A small image classifier, trained from scratch.
Model: 2.69M parameters, 32-pixel images, norm layernorm, moe expert_choice, patch size [4, 4].
Training: muon at rate 0.003, batches of 256.
Rows from block 7 of a small image classifier, named by matrix and row number. Rows with one number within an expert belong to one neuron, the router's apart. Each number is 128 + 32 x the weight over its row's rms, rounded and kept within 0 to 255. All counts start at 0. Numbers have three digits each.
Before each expert's rows are labels from the 100 images, of 14848, where the router gives the expert most weight on average: "top examples" is what is common among them. Only what is clearly more common there than usual is listed. The data: fractals drawn by 1,000 iterated function systems, in grey. In brackets: how many of the 100.
# router: router (model.blocks.7.mlp.router.weight, 16x128, trained with AdamW), inputs 0-127
# up: expert up (model.blocks.7.mlp.up, 16x32x128), inputs 0-127
# down: expert down (model.blocks.7.mlp.down, 16x128x32, transposed), outputs 0-127

# expert 8
top examples: two maps (100); sparse (100)
router.8:098124130118159099166143171185131133111159120093105119093102159114070111104127106084130066172128151181127132148101145125114083130141124090128171180070185105111146075073121109174099177177103118185152176100153118115154071136107083170083137130125156134122120167161111158157093124136130094082137115095086159162122117136150173188098047117185143146166135088131078099112123095175077119157080
up.5:120121099099106110167139123110146125134084135102112104146115146112117122151115117097122063127172159136194108145065168105170138118136138135086113144117167141085136121129189099080105107168174106127118135104125143141118016178120201115071129132127189183175116108110151187132157110104091107181115129101148169155106101071112147151134085136155104135118194102127121120153085173149070092217142
down.5:154135117128124181096134111154118125170186214047068106113124094111051144117127124112108184106129143185096127134153083117130120129128119134212110152141123147178133114146071187180160102085085117168107144125119149126107144098103143174144152094118145121148079113166106122149160140179158115134061108092152121141093088208091109131093164163105161118112093143116135073112180101131165131080134
up.6:093110104115164086118141127086084070127119191111145171173148124099213091141084115182142154165130088120159105156189125099128153138122121110136119191102144140150115121179135169085136091128110059128118140167168176165156130184132096080130163079124147126133068088129136092042128048138118172158141125146099087139141153126122112171134152114110183090051126149095130136109161108106123150153133
down.6:211139136105143123123114125166133085158149148134103163156193100170109141083108087121116072135186124055124105157171145111068184108118112148054115153097109143124162132100158101167102210166110196125136115107106101093096120134160149165102135199120162170127116103144106142074117119158160197101119123176145136072126162142084146114104167117125126156117102066107107142143120135132061109092145
up.7:192047119122127073103114117068108111151128093149096197121156099102106164114174152155122123164116115136074180139108124146195113136137103154156151108054090170093141142214105121160158128148129054141129136138141148136151104119146150114101147169118147167138116134160106093095142160112152171032126160097101129150159150156071094151104133132141155153073134138128146090160112057118087157149084
down.7:110159164168132152135148163099141140112119172128146125113119143129142109111163193133154165119153138114086071140118101157116117154036111111144123124225103170110132181087119095093111143158148168105132109121087147141111136158142085116079129108115133050148058120156164107124062111100067131138145139145164105138129169101105093160103138057173125107186216118146138107136119175116152169121203
up.8:115089087103146085130158146102164154079137102143137088139218139126154098117194176117113129103105131143111078079132115168164084132153135159168182117075164101110135113116150098168124158073132108131114093112050106136143068167161107103174077166091111189132169141139159153108176199136099141145157159091108192188105128177122096130071120094171139089124126166140118095106116126130093138123120
down.8:088080111178103122115132128127101107147084118057129140122174142099104107122128154096170179150069171149074085105129177174142137128140100122166129132150086138069107104114102072122087070187099129141133081138138156126130171085163155131136147122139127106108058080108126160132079173166158144143141092156145067126134197090129091132115156110114129088139166201219099112131150127140154190154136
up.9:083123132095156160103111117124119129102146175122124148175147197129202121150043150106147050138108135100116144105158100070121126140200139177120118051066147095086147163141101132106093138092096128155116138171157117079153070147126134117082107140147179157104206167091132124177141138142090144207080113160121127147132121085088078134100104137139163098116140110133129170145164169116108129135156
down.9:187076166068130148108121124113110144148140123098124186120108105134175113164132134132155096136099136117104086150183091108155125177211155161134146123112139190116144112137055157115061140149104087098090053119147122080204162178119121156066101136131147073102168145120176122139184110150130111153055130134162102136168133122133148123131106167168140153095074071093094135108156165111161100136129
up.10:093104068175012104124109154092135156128083136108116142136142111124087123113118087087135154126204143137157131088100178131128128148119127101123132168152169110143131121108129147123170143101174111112093135132059149221161104107135161142077140124161136112104108101144117151090152121076179151177125200158123164121067135199095161116122166072169132085109175106158169150113116185108135148116128
down.10:153149147149143150126078102144137126151188182113106076096120116105098148158123166121144103093122136102122193138144190075100141146133081103117163139052200114120109083074085153078118098123125138097123129115130068121141086138124087102140142182139129132158162116127143153152183076183114089129141165094101130089133129176127145112064128187055041156087154131172099156156113113113172130133165
up.11:179125098154159134130114098131123085198108111133171189088126105126114110123149123170150157131068178119140125130121155183099145113098144154110192153107143083127164152162105174114177103154164071120093101127088135112097148149158215176130118131105081166135109100142145155087115136136107136144149142102054209149114152113137093058093135139051104138081116124110118139161138107062132081076166
down.11:148083120122122155164150148129170073153118090103112096162109129152096087130096105155114136170130149096176091095161131190117136087122122126114115123114133169106131152159064161126102140119122101127114136099159099068129052191155176131147076164137106087099139122174198185106118152114146099067154147100074227169133150154121174100155095100089133132176180122122112178103143117109120049135126
up.12:082161144107073179117149182176115129094123142157140210138164083154116137132075162099110158126139121138099173095127143132152095171140139086159164172166107141134165156106114147107137105091058087163146107122097161131125121119090152083109150155154085193065093124169106055135144097174164141096092110181109146098090115093118122170118102111108169190096064191105178137111118112102096129127122
down.12:215076137154070092128106098119158156125129115128167132195133105165141155112163059158110163122150168179104124141115150161074104109112135132076180130108160096127161142159114145093072173146145119148138115121122096130088178102108129161071150104140102113044188064091099093122143083157145134235137152106120136129169146097171124086134108153131154092109154122141158148127067132162126118134106
up.13:102108137112181096099125114186137094190128135075157129073112191091116111092170154138170164103153143133126171207157167109092145060115115112126109093099163132081124091175183139179100149188111083099185149132136121144143129156146099126127133146131130178163084124140135093122119222138152116108073114180143107158152090135101155124143122077120078125144102143143139124059098093131098073161112
down.13:120163150114110183130151154162143153139093153127160152103133067136120191139132099115073160168146128099107145103088076118107101141147151122115140148195070110127144159092164146185181098160116168146161147092081153118090123111154183073144099070085138152114136134183072125112079077148186168098067134062134112149114137094112142131116089104100141188141114079087138118151171135068136111178161
up.14:114154066105122128095161135157196109138081124122153047122108152129179103115109146180140186122122145143079119170127167129123138087122142094106104132143128118179087160154119165183155115153134161094100062160116101118071119151138142150157111137165126098100075145136131057134070100161155138098144176104150142123143102115191120117124170112113137190074132185085137191112138073058109107142190
down.14:101140083092192124141054103141140142128166103106141126157081188128167113142066104129107131075092155161191088088129123118114181153163100138082133170050137104125140124079145133152094136144148145088162122148112108081169173101151088097131151139179144147118146155140136133176115081119115112124127088156149139139138105178091166160096140164170089149137084141103138154048163101098082148177210
up.15:105110146130168160138113123165122196094151133092111107140152164135106124139069150108112177110158085124125139079083112122110148120156093136093162067046116096095198105125173086098145123113138120094141145086099100057153093138097194043173156155103135151114200174118155147167137150157158191131182108143098154167140138153166120168117062110153141138126153141129112170094115093099090106124112
down.15:105178116145107114141144085173129085119165091134142195140158111127137127117189098116150096099112125079150100128144111129116203152110107139101143150184057075173134144132071148171144050123144134100132122186072109074147137143216096143169137081119168172129084123157071092155143074079122153160095112102144103134167146140113142139139095158106120157093087168170142122160074154111097142162116
up.16:087062097092119133102180145151118196122124111149154095150142179077128149143124117118136101166118109080131098129173132112130119148123108124124190142122159065128101067094182135145170128099114104137092158168079148187087096135132094190157146122138136119160145088155112155134117099121098126107114179155160130163134075167135135104082142117217086062039137115156119106097096158130189112179164
down.16:214101127117162120139123172152124124153187100111113123139166103141078103112115192176117070150084146140125155140114168133109112164065095141136182137113101112077106119184175083164134153154125105171108102115175111123096097044141088162142085157118115167118185093084142131092173171135098119130151123146103108117144147074142141177101127124063048089144116160158096112203127110100114129115117

# expert 2
top examples: two maps (96); sparse (96)
router.2:169121108168145078197127134128143053106132094119154139158120165105169076123135097072137076158163081149165180182180167146083111140170118095140141163154185105154161110148119137128101105124118111115147190062171133177170152133095121170146142139088103084092140103204119135097129150163161123099112130158135130094127181167076139123136103130129141095129063176113165154103084067098163102116132
up.0:120098162088111099157170154101104115048151161078089145159155124099124132134144079136141099198131148168127155172084165151184090143154138041105141115111133104110053116170124080148104131204134086114116094163148097131114137066112112104145116118136122128133151105086133124131171160085167170137103205162199160139148121088113152170114151113173171125113153084158110080130122132166097109153089
down.0:090133060188143124142110162202126117086083154186068094144126151159110119135094126098142098130158179120041146129130159132176111121133126153128080112084110100179130158121120133141072129143153107104115054117143125078084137089091094155121128134152117120077100121080124117190113173118148107119141142134150118090095153067156186129146158174120153180110163158083156054152197119141104135103146
up.1:180103188140101145094130122117141116111115107094128146089142155135124121101217152164144134066086166157173117119133109121090084078145129100170119193089157105161116164166073159099096109136107111111108123101130169165131091139069078070088096176113103154119150115138136125172129159172122158190178179105083077154121119111151055078141140108115096141150130132113159135173106191169100138133187
down.1:095106110068118155141065139212096109125092095154181071176117148112177077115151110134172145116091132111124098095118121137163140123176168142125135131137135091084147132161166151113047129121181155201126104141173120134136104084175113075116134126094118194142156131148086109118182143136120130089185183134096107110169145100118062115099096147208138132099142133115149102164089153118084123173139
up.2:141070118102089068122134134120138130098131151103117125143127116134120176162082123125165111083123186177159082118070102066089081088189132055156147165120179139188154137091119109119152103083105101087087111152142157136135086157145147097123156122173165090121156087080121215131085159121134105104174181140137127122127123164159097148176127138146118130124186152105209109113093133099075128151166
down.2:121081130159128168115074071125113153150154148129096162176122131115110155136131195063107127109116086158181127109147170161094123094057116101099100160137137092102096127091120152119166135145125137118137172178112146106127200088192187142153131153119153108152140141112130134095136112124171122162129144177068173139145104157121159124031114185143122147059097136152065125153103143186067102111080
up.3:131162157059134132165177143123120139178142124136177132168145100158130198150171151102124120184112063117108095157114073068117131200146093183089143122035130138126125107147104078150131099148140092106118123141110087135103047115140152160128114116118171118163104135115164099158166078135077199127106116092156120182148111122115103154135117161133162111070135059094115182138162116122162107121092
down.3:099179103134118150124153193135107154115133120172155134090139192123138107084113105202096082136115140106093143116162114067053164059123129162111110157163098132151170098138136140129086123167138119153117072206140058108109145135178144134138108167116117099114082163148106107128082099145159124142101081144152158149144114140116148109151061075187124185119150082115113199163125117111165112193151
up.4:122189115119135109101139129081105108149126173139185102082130138143206104117129159218155163130103156149179094159151103158061128118123114148123090128099141099135120151170190166079150103137119049115108140151120106130131122115201108099166076139135132136193063083148143153072134160122128124137141131142105135160140118096123076081122177108120118100137143176092128126186080159125085092092202
down.4:169157085143141177179180146169134131177097160138120184105170068181120107095190171130137095159138150105122077151154102089111180114153133164164143151128146105102128107145194123132162076093188125154140121120102102156174143037134113105195132111110095093147100155114129130108106093117048116141175149155105068099116175112149063123101116117109120119111074135133062107104156114114143114106113
up.5:143097080125101143118133150116080113197105160112132137093119101106088104091134171146117172103128154157134122121163135134159184124123169143135156066169130176152080121163109191123169159140157131161136116164174147124108135170126122194100080101103156212125054108158132098095121097129125097118147154110098120032124142108091103081141119146159154160053108112153143156107161071164179089074118
down.5:158117081166087091162133118090088097108103102099156143183183135144133150104138129177133137094146136150082182128124131119125164117102112128191132169139121113123236158116147112122154128104107100099161166195088117169093089160123156123178064041148067100097190158124071100099093185155133114116115148104143131113109129126161139117158093120101084154118067166115101112131108109140081174156157
up.6:110146106130137093107089094080115165081096155103100145089156188132053152084085161125075159094143082129127163089135169166130117171125134158102163109196136098168129142130122214115111112142170120146088180127123096124116156135140083117091102195140111178093154146116096114106159181137133122216173114100098163185158129088067101097139118086135117121115140102171094150176164106110130140103101
down.6:079118168125117197162167109095061123124086148168137112122175060107069140125084093169163180105124103186163120071112155163130111141171114149079166087124087066116109138116185089111102087156165134132120159100102139134188149160116148142117131179144113206101098106140167178117136158139105112155124083175118098160127094099146178128110152134085090115105076147145164116096120160103133098128078
up.7:135148123116132148143190143118134140067142073122133046144092111111085103147110154090087152081125128162122112152217101146137147138141136118147184116109178142127141161173166140176113127106098151136116084057136091135165069085156091081116056124053142230105163128150149132178163163180128132136106084100125119112105106157189145081162077142132153115155131119129113143145098151106127125139124
down.7:086101147169129143131089153138083118148088165082094090105152190105143132135110103096131112107134163157129107142071076136158106156133142173148141154097110128100114108118166122140080124211100199129127182191138105159138111149161153133133126162101201108117130102136098203094119149151131164195137126145142154177134116097160136146122137053166040113168129119124154091122073109192091124124068
up.8:123073110147152149107122121143145118145166134177133080132125164110073141130124099152100094065125116140101102130110101135073177108132168090091079170193195096195163091118170119136129119149141172128086109098143105179120157116173097165199183142150164092093130126135127179147055112123139155107123157094098151126140069132197087134157139105083094135187121106136134118124103126165066156139065
down.8:110172141126144145113116152136117159130094074070081181143143142164144120146035154132147130132141103103162077106150159092122097159130093126142127130154122116193101165096151178116152109147111158118129120163200161073126152094101114115136130113136146087101126058112166098143135103165175159111077141187099108124145078173161183106088131138093091128126139147150076228090131147206126089124162
up.9:127172140146154115121166123139150117095085079118110147111179154116192125150172136105115094186106130137095137152164120095078141100193153113126064154104133111102159093145123186115076125092087088122146133097120158087073156101058133065103134112138232147111139163170131173181122150138107148161118092162175174129127115131054161121122144143152110141179148092150164102138102123118089116186080
down.9:132095118124122082160111114123106116146194124111175151164125103061107086127135139085108157170100173154131083113125078167121176181146136144110194090178133158187155110117089139150078174097140164138147099104179120149136144111134162148139134165123122115124111083139181131098140175081177098111174093188073095109069087045118141152127151155135105206140120123088074146138090106080118148120126
up.10:159164125142104146122147128114184124127116154121126101146131084127063141147095124148171161123134167138079112105065073137093154116189124069090116119129121155150112079151157172084159112109097139155122093150124131189139135077189092194122138128145198094171095157154098155180160095095106125073096135146102167116092086163132167090137142186162116168087171056091105146158061132147132168139141
down.10:084182130115190101153139190149129130113145147140172120157110150155131191127170146096132137152147115141134112153121110100112060142127174074125150087129092141130132114079111140082121145090099110231118111096126128148086151088052104071101117155107142138126078081104104067139135093213101138101111190065118116161103128129135105163184190100125169123151159117183098158125123121096160139114109
up.11:129080130111112138150121123172165107137117143139136123107138088130084161136158125172121133169143147100093134144069121160158101129100134176055119140172083132094103163144097088142180086231194143073116121138132134155086112181145182148119117131144100112141086161086085115142088074140128201134142156094018104145193163120154143121131131123103122120083179098157158150145135111105136136074103
down.11:144093181087160096120168102060159152097115059140145117150107092101198099113120061144120166147157162126169120157162152096102148071136118084165103141122111120155144116147087157145159091076096114172140102129124147091135168140167117128132127126062138182129143107131121148111134104193084100163163160107156155164129149157122134113161139105128154177129064135024174103049125132092131145174153

# expert 0
top examples: sparse (100); two maps (96)
router.0:084134143136148056158089070115120098132185132143162182114088158108140122107101077101145067137093162131117175173146134092103193151128125100144095066100173123045140145146159110104089186154136098132150184126155075109125199080091102139139177102116136108148139158108111130159128179164134099087143102173124063083140129105114182105163117138136097132171177077117107108142104082139138110134113
up.0:133100107155143129139141170159096084139132105130107156191114135155131145138143111139224067109074170110143123158132148107095080170160144159145105185140177140119138135131138078136092139061092140120118128122137189147079157141048117096149180137133108158135166120088068103190083142101089124080114100128186078099093114101135121174162132159138199097095098109157185126104117146135071132103152
down.0:163190165124209186133107114094189092196155134125163171160139141122122106109185145116104146103186121085173115085135102082093113166111111132065131130139134141120155156109107074094128129199093107130201094123145129092111069123085155146142121140145085176094086113157104111046132140173153122112073102101134116172195111065126129136150147131102128151119140127119094126112184151120158101141128
up.1:111135110160115097132079137127100111112116070125116131145137114098199127162101091120152131173098134120127185071151183124152124156158176108119130177081141132079107160161130133127083129103155127152105176096103116109167071079118171096098158126165116151112137154061086097120189158181142151135113101166139081080104137105143138095189131060167141163116168101190158109145122079198118133117049
down.1:141131187145190103141108137141111152139108128118133191142108056117060122069111081127166170122108142132116138143115115167189095113034114100128110102134189144120111090122090094126153168161104137125143116113128148177070099145092115165159116126144145119115178116177141108149133099160137148130105154090087125127127137118147069159129149061082106120135112090139178172101157079079144194191206
up.2:141127110167116179094118097152092141129117108109103169164121115029169095143126160095088129147082153126162112049082086117068159118167126173129145141142092121188144129136184173083112112139061092170133173077198157128178110086151146149135187141135135105140184139133117105163136146113126150107131109143164080114107143070112144119169119165146190124156079067096139131137110129130103106077150
down.2:176226132169116112126125143106121197152147111081110167109165103130066088109149153070099112153087133150087145124093170152160068150126129161113160152112147077079144049108152096165088119091097190138164140134098133173187111144110080106138151100163108169157134114143150121151096125148117140135098122108054103117090208151142135104125170166093148147104124134165127092119169174108164134108157
up.3:095134098145180129103121118121137137122097133169124163105130121100184113181110099098125068184079151147139151139049172117143140169115110089095150063108111102144147113116139125158177147120124104108119111112113096123059137135141175127089122106150133181143098168110144193146169162142168201091171133101157123103095086128209187113075100153159106164172151055117071167111135176158141106103125
down.3:178111169086089127099129171173106127110079112123137155130140110110106133129144087128178145176118151139119055144135170097166122076038130128130103145066120144142126165168095134113094110150167141153131106163043181167130182166136171102108160158082157162139180053134126109133142123160072110143149174120146093148157073164109145094108124085088118171074177148103127145167109105129122091174139
up.4:141095136096111183127165129098169113101159117140110064114118149170145167172135163105159060192137140144096131142201115158126112188146153118149224146093148139116100172161170130112072161088132119132132111145081191087138154098076086120128097133143093137093180119095103135146110137151077112167145107068120127099116107151096125117114087153117204110040132133121156152128161130079117152085112
down.4:095058148107119156123161138118187138103104124102101165119120155133137177143179104117127136137180062077122168111162144138086125140070144133091187132147075142168084173080093153124083129135149127090141145152128162147106157203074129077095087149148131136136087123178129087139117128200151155141157066083143171202120117218115126156133088098089100083100099139128143126118152168147144140111133
up.5:133120124109053107175158111137116089138111115128118121157106146081084151140145132114120128141189142155178143149115181076155129119130121129125137143151148188208081151169091183125124152104120067161152149167109132113103098115098105117169113113097125177106137084147116137113090114109073082145078178164144176159135088114078127128162106118128168139118118217125245099112119068119128088129080
down.5:131120153091128127131140150124113129154149136129108116143151155096123125115102061104035116130103137153125104134175055180145117180075160180111159155213109147063113125126201173140111152151164192168102173140062143091156135133124123140126128154066105064142080097095106093143123155135154118155157068095101149154126139114115158067139141089184117090154143127128145121092179085160099097148131
up.6:106084131122127162142122139078090146076181146132130129159138134119133173151127120155182156105161132129092104134109134134118129116090162039153107116122149103136130174118111140132127104134123079107060119173082164186080128133109169083116091133099159122119148078074122097176109126141094143165162113116088155234142104148147103140136102134132082163129197074177121200139086188091110076167168
down.6:166121125148132125118100110165083144125193099049176098149129128139115094112064124100172222112141119160116107123085162163138149142135082155135093136117165142191159137112071165157143061173130147134144129109164106117165179148121114149146165073110122129105099112134127085139098219098133074058148170123122131093086101118112135131161206158105110067088112152105156118148121101144152122142168
up.7:143111195100150113095103089084142202126114082120147214080113148143106160110149149140076167107094177117135136092094099122103136102165141145087141112186105080120155117093151102090126145122106130108165142145116096086068229123083119085148158122135124186169150105103138153127095203131110095154143158118157175159165066108070123104099155166110123114147140112102110089173144181150143151117138
down.7:166173132093086151128147086129193142118118160121167135119099106144107129173183128117094099164146141119165170134100119124129136144147157133141134143191093120072171148166077102140129129119206148062118095128107127131157071119126129147154148161067097106075103107118081219147113111060115143108113149167122103146169076102147126093166084075143152089114171175134188086093185142107087136082121
up.8:135114142159135082118103087101131082174139052096115185132168169085121197151120169047128054149129128143113188164141148106118155156167114155113115132166138125071137066177117123178115080102109130128068181129088115168145076147156139161093129138124201119138110206142099178127136121101074157115067097142146130126133187175111096140096086151140126126103146126146138136114121154092118126147110
down.8:137114105132164147079106111122123117095144103081065155101141119102133106109094089146128077168098129135070117134146136121113094143134121148124138124195103137107139074163093193112180077100138135112114119137201185130111054191151067134080122136116127160205120130162148132131163141156102142064136109159102102131131123135174153134134195097158118116179157128088099153075199153098198085132095
up.9:134104098115116127140098148118078157139181106152142158121186189116181165151143132112136125136127076147143124140122155146085165106105095096152102069123120149074202114112158141118113100085125069142114127146060056099129228159149147129139084136134155116180145097143161142095159159109094159129181104103142172131118127165047097123142134138117055094187098164151078121133130147106116140105194
down.9:113143140146119143081152113141189178150063169138145149101093172159092125156153219124138121145107127121155084170103168097124112176155092137128156139102107136135095103201152145121208130174093116128158100136147108075116124080107104163094123126143150105106111155112093165160134127094186146149114179099093077194090131107194061119099090155107074084073110098119126096132142118135069158136131
up.10:175101078109141117141185131106123140113134153069114076125154127129106118091084167171155175152163137106129115146176147190141105175117146089119111159184105139131148120159155117129164068126120150087071128106119098205123146175101079155145101102129091107083080112114144094133140089123119148166132163134116077087121171152112135123141152116136189135076113187126141146053122163139170163042206
down.10:077118102112123127069189147153106120118191119159135129107151159223122112158138104127097170118149089095106159132184121092111137125152080162101134117119161084089090111141131120119066162130121100155179192135102165059113121147146104162139138178112100142201087102162096090166122141148072159146153104123195095128134153094129168148073101174147111127090141136114072129129115108156080095118055
up.11:089068129153130093129151146139165120149107113126089079102181132109075123160170125147186122079168104142182144169081147129126116108127111090113175164115175192108103081176125133155127150170130100114093112140075085161160086124190089155132108196116131087203088084137107099134162170139116146117172171109116138153110161143153106130134113082146041107167129196095126137143103120127086096169104
down.11:149155135147178116173147133098091123132116145119170134101144169142135190137139101174134087091149109108041166187170102125083097199110095157119110139094128052139093171143180156111145115152117111121128082119145085121050194153125079116135096053136097103091129182105131086128102151162152187105136132066120150116107107131084096090131144110152193114126175081133127165138143134104161148114145

# expert 15
top examples: dense (75)
router.15:119126137121079164105115126145119184160167173110124195096156124150108167132068131132102154149125152119141127061109102123128168180129140110111126130159104100121132162073141130117123112150124113153089140151093147071087151050124146121100107096135175199167125135098118082162167089164134144140153130145067195158075069104169098088088133123090100140112118056140108112161157173184152145116035
up.5:168132089102094094065190158130136120131105125153093128108101131075209112147117162103185103136153137153091183157172096122091154145149144109177115168156114110150138093133147174168147142090036066160091141085127105152097142113102099147182106106130189147092092111104087143167103082114162182094179121177103153090130112180132110147158145168101120164114152114078121105121103167155158084104125
down.5:127128137130142134165145129110186153188109127149114093131127145143129136105139127116106115181146096115109140127162093150164077116136108067160094122106154150171145097152119150126136169158088233104102157094080133157071116164128177151123109090109127132076101096207118117095107024196120081148077127171145124082105156145059129178153144125116163122152096113079080122080145119122168153129161
up.6:122104092145110103168108130123064133086220132089105173151122162125136139089133091131068207150130121126169142142146115091097167125075121112168052107107143147107101089146136121143109170165123115112134157119122080075103200127094182119126142115100092169130167111149109106148171215133154115115151116117152151149133146130102093135218132120080136150213147076109092151089128086125133111127107
down.6:107066062165134150138136119109112139123138171093159138108127133133177116105129132124108170144115084144127144085165139169167141062097137149118127114134098103109104190124089078126094112162196169081108147166116086160167118169095108069113088110067104140078131111125175125141088168154181132155157118083115114189187097112084093135187094088102197081180140146172114094154132118140132167096102
up.7:165071138158156100066119086160120108127129099111115135173154181171158138120174126069148097087114169117127105098166158172115162102109114145133150146114125119133121153104120163103119194116074142148092132110075161140116154083160131052097131162088125131138176154133128061160170220152125138191077158134151092104096052148156107144078112134095155137208122079137107162102133155125115127146095
down.7:144145119143148081131075142133108095152141142122182153070152091128126140096152123170154068145120144111088115172153172048140106115186122097198151174131133094167149090180136144105060164108099177125115144144133121113090060116119103128224124074111120144112154169136120167100118106134156116117160063093157136136122147111120095113160193127094120166194133168169134148116150128118110148061076
up.8:077144118109208193128135106178200126115139102122149153110137111105122104110093138162121172139136102091106133155182166150165142102120140113143140118160034166122119151119103143102077109117088126141140117141098196096133123152104139149105118113075099156031174208174122131160088069159113090166108079107094138185156125138127139144139069103118115145113137170141181160087157088105144163135116
down.8:083171163110136098133116104151158071137116134131114105134170090095162151146094085131163139130174171090159161152143146128093161147129145132156126124149116123097117098116099132130123143075169112215135095156121108118141114146204120088098171097154082046099104172141149106162085115173101106169175121217177149126153154159165076097125144066144110084083111135161108160121078074150111106192138
up.9:105121189055073164107116105077162131117082135187170145189111146111179147163161140083170160129094107117114140079149075130150164062128133146100124052111156094098100112107114163097112135103094156156132132073104143151136173108165137090163129177154223152148183168147136091138129132114090149157113137160131094163126082094096154172155104165091117117171144135099131128102126097081123159164104
down.9:158123147118111174181088101179119142141078053104132122155121107129103152149103148176099085130099122118174081186174158075103128159161151171081093159129151170104150081131149130110119114091057112139152133087113091118108137096097090148131105105141165160154062156161078101179132170104111138074138096106083140172149143157119169071124126076210096192173132170138158135101159127152118124120130
up.10:150113131106147163114108105139134104140107163117109111105152128145097172128110170152186154104119145178142110133163141153127178105138109170097115040103072138073155111107152068165133096080088146122158121117160089169076165136165136117119113124080188214126130072073147159155180136140117135136124140105118085129068140144083124133125124186126133095059128133140137110207087147069152166070170
down.10:069167124178168147162151142147098119107173145127100100155094139073146127122168064145106155099120082112097178139099144158149122193129134130105138100092223134111116120116155141157066113129219154089170116095146097142163115104133115118149160158138086131169117129092152109110059113138127149052173105127148148095095110115096131128125108150149078142118227139109133182126168140084094137169166
up.11:112097105179120110166115149126137111160140080069130167095075097087105084094157167094079121086142107128109156122094119109088142066147151128126177175157147123132148167146123143142095123146176100112181153104127167156151088127098156098127141156135103151095138080178070118150143125142226149119073119185105152149120157175091103052077111115164137142114158042157170133124140127144111128200131
down.11:173172098134127117202169159164123098064107142174165142177121120171137138113101144108144118149133101158128137158142150122187104102140175134151104154091208147158142144134116083167174116138062140150136203113116126090131141117091030132085141107071104123104144134146102119099105137191092146122126134088086093187110047172155125125135109170153105087108087092136183119135094162124156095144128
up.12:140134060097110166092150153144133138135104160158097124138143177089124115124131143150088112159097115129194164158097199106101127099105105145069078154129112119135133069112183115132158130114091094155163156159185146122026158158094101176143105112180158167142118122130128176116074156138102126162148139145119221142128044123103099166095155162085159100136101114109112144070140178114123100130160
down.12:153117171122150085162115140172119137148129121145134062151145142196112090132150098086115136189127136126087116095148115173110073150134107156115050101134119094135078140157143053148149178148157189139177114117122158059083144097129109127104152104121151146151145133107103140036137107115125155154116132129076121130189134188142157126155154095098155171143132103126070081156094088184162101111047
up.13:132096115084148109146128137134081157083109139128139138146123112152104170134123179182051147167136054135123158160157118115105107151207157122117137160167154132127110073124140096162135109091117107090137111168066096147146195148126093138146125148170108174179123091117155128066119166143112121131177189071028152120144125134045090151119073135114169103143108175171120165118148143094119115109096
down.13:108081181149124080146140109094120120117189110104172119153140089111144115141161062147113157146110098161130112152131099156177081077078133129152162094121163166086149127137104143192157159134139092147154181109113126140154131074079074166151148171128084149191125200155135148137129071103120153106113139142115063206199123173117114120086120136140123066138152141148096100040129123134109160094125
up.14:122166135120092098157116118064100124126188096137161152101106174138113138135109157093088109137072130164117201144171102141087124178172108145114152075126150069154154145063132148099131127033133097141176184133123090143107190109138130156087148110138158142184197154153120106080149133145101140117121137144079061123080113146090191144071101163138138140068129098100128139142129142117179113090145
down.14:118145133168138125134117156127069143124144043101089106114094110107156117109141151157114143167144158139106108192119139178149121144116155159144069087094125113127103067150158138167168131130122142157218153171097145139084147199124117091127175053120140086146124195180114125172135160086111156083142098085088127179133067114073170170193129111101089110110082133124094129139087132163144146107135
up.15:134114108156067092135141155116135113113167096144122149118152145122096151147148121126125107164141073196102132118110187072149133133101141189065138118100133167140048156125092134149092163098149177121120110175112111120110110121162146117065102200117129181153046095161114104102162155170194127091093119127089200174113120150151104123132069084091132133103147189149108111152134102136084120181075
down.15:161119113185079210228074079148129145146159091126107118114115086131159111166081103175138162115151126140101127133143133168154097152110101138117122113111169093101117101121149099124145104212128066137124099131113142104149088135113064161137144165110102144129178101162127124198115136085054105114108131113103092193109204151126164118145121103101109101112101090094152161109169076065127151123116
up.16:123079082158145089138147107200118167148125129051129171107126108099199132091121130077085133132170163070159128099097110175116101175120137201103105178129145105160141121087148152160123126127143141135142166093061113118127098172097126144132154101055089198085126135147113101148149071171149089130103189162098081109120124125123080169159098131134182183107120145114136135082126174088106129114150
down.16:175124093089138171099145136144063070112113128067147174131140128090122095079053083118141182141142123113090114131154156092125188096134099174134109156101157128160125111072110114139129135159165129117099126106124118165154116158150160181188099096115091088078147144161151131126105097134138116169098086127159114200159100174140139165121167154093089140097106100167162209120116191077104092130193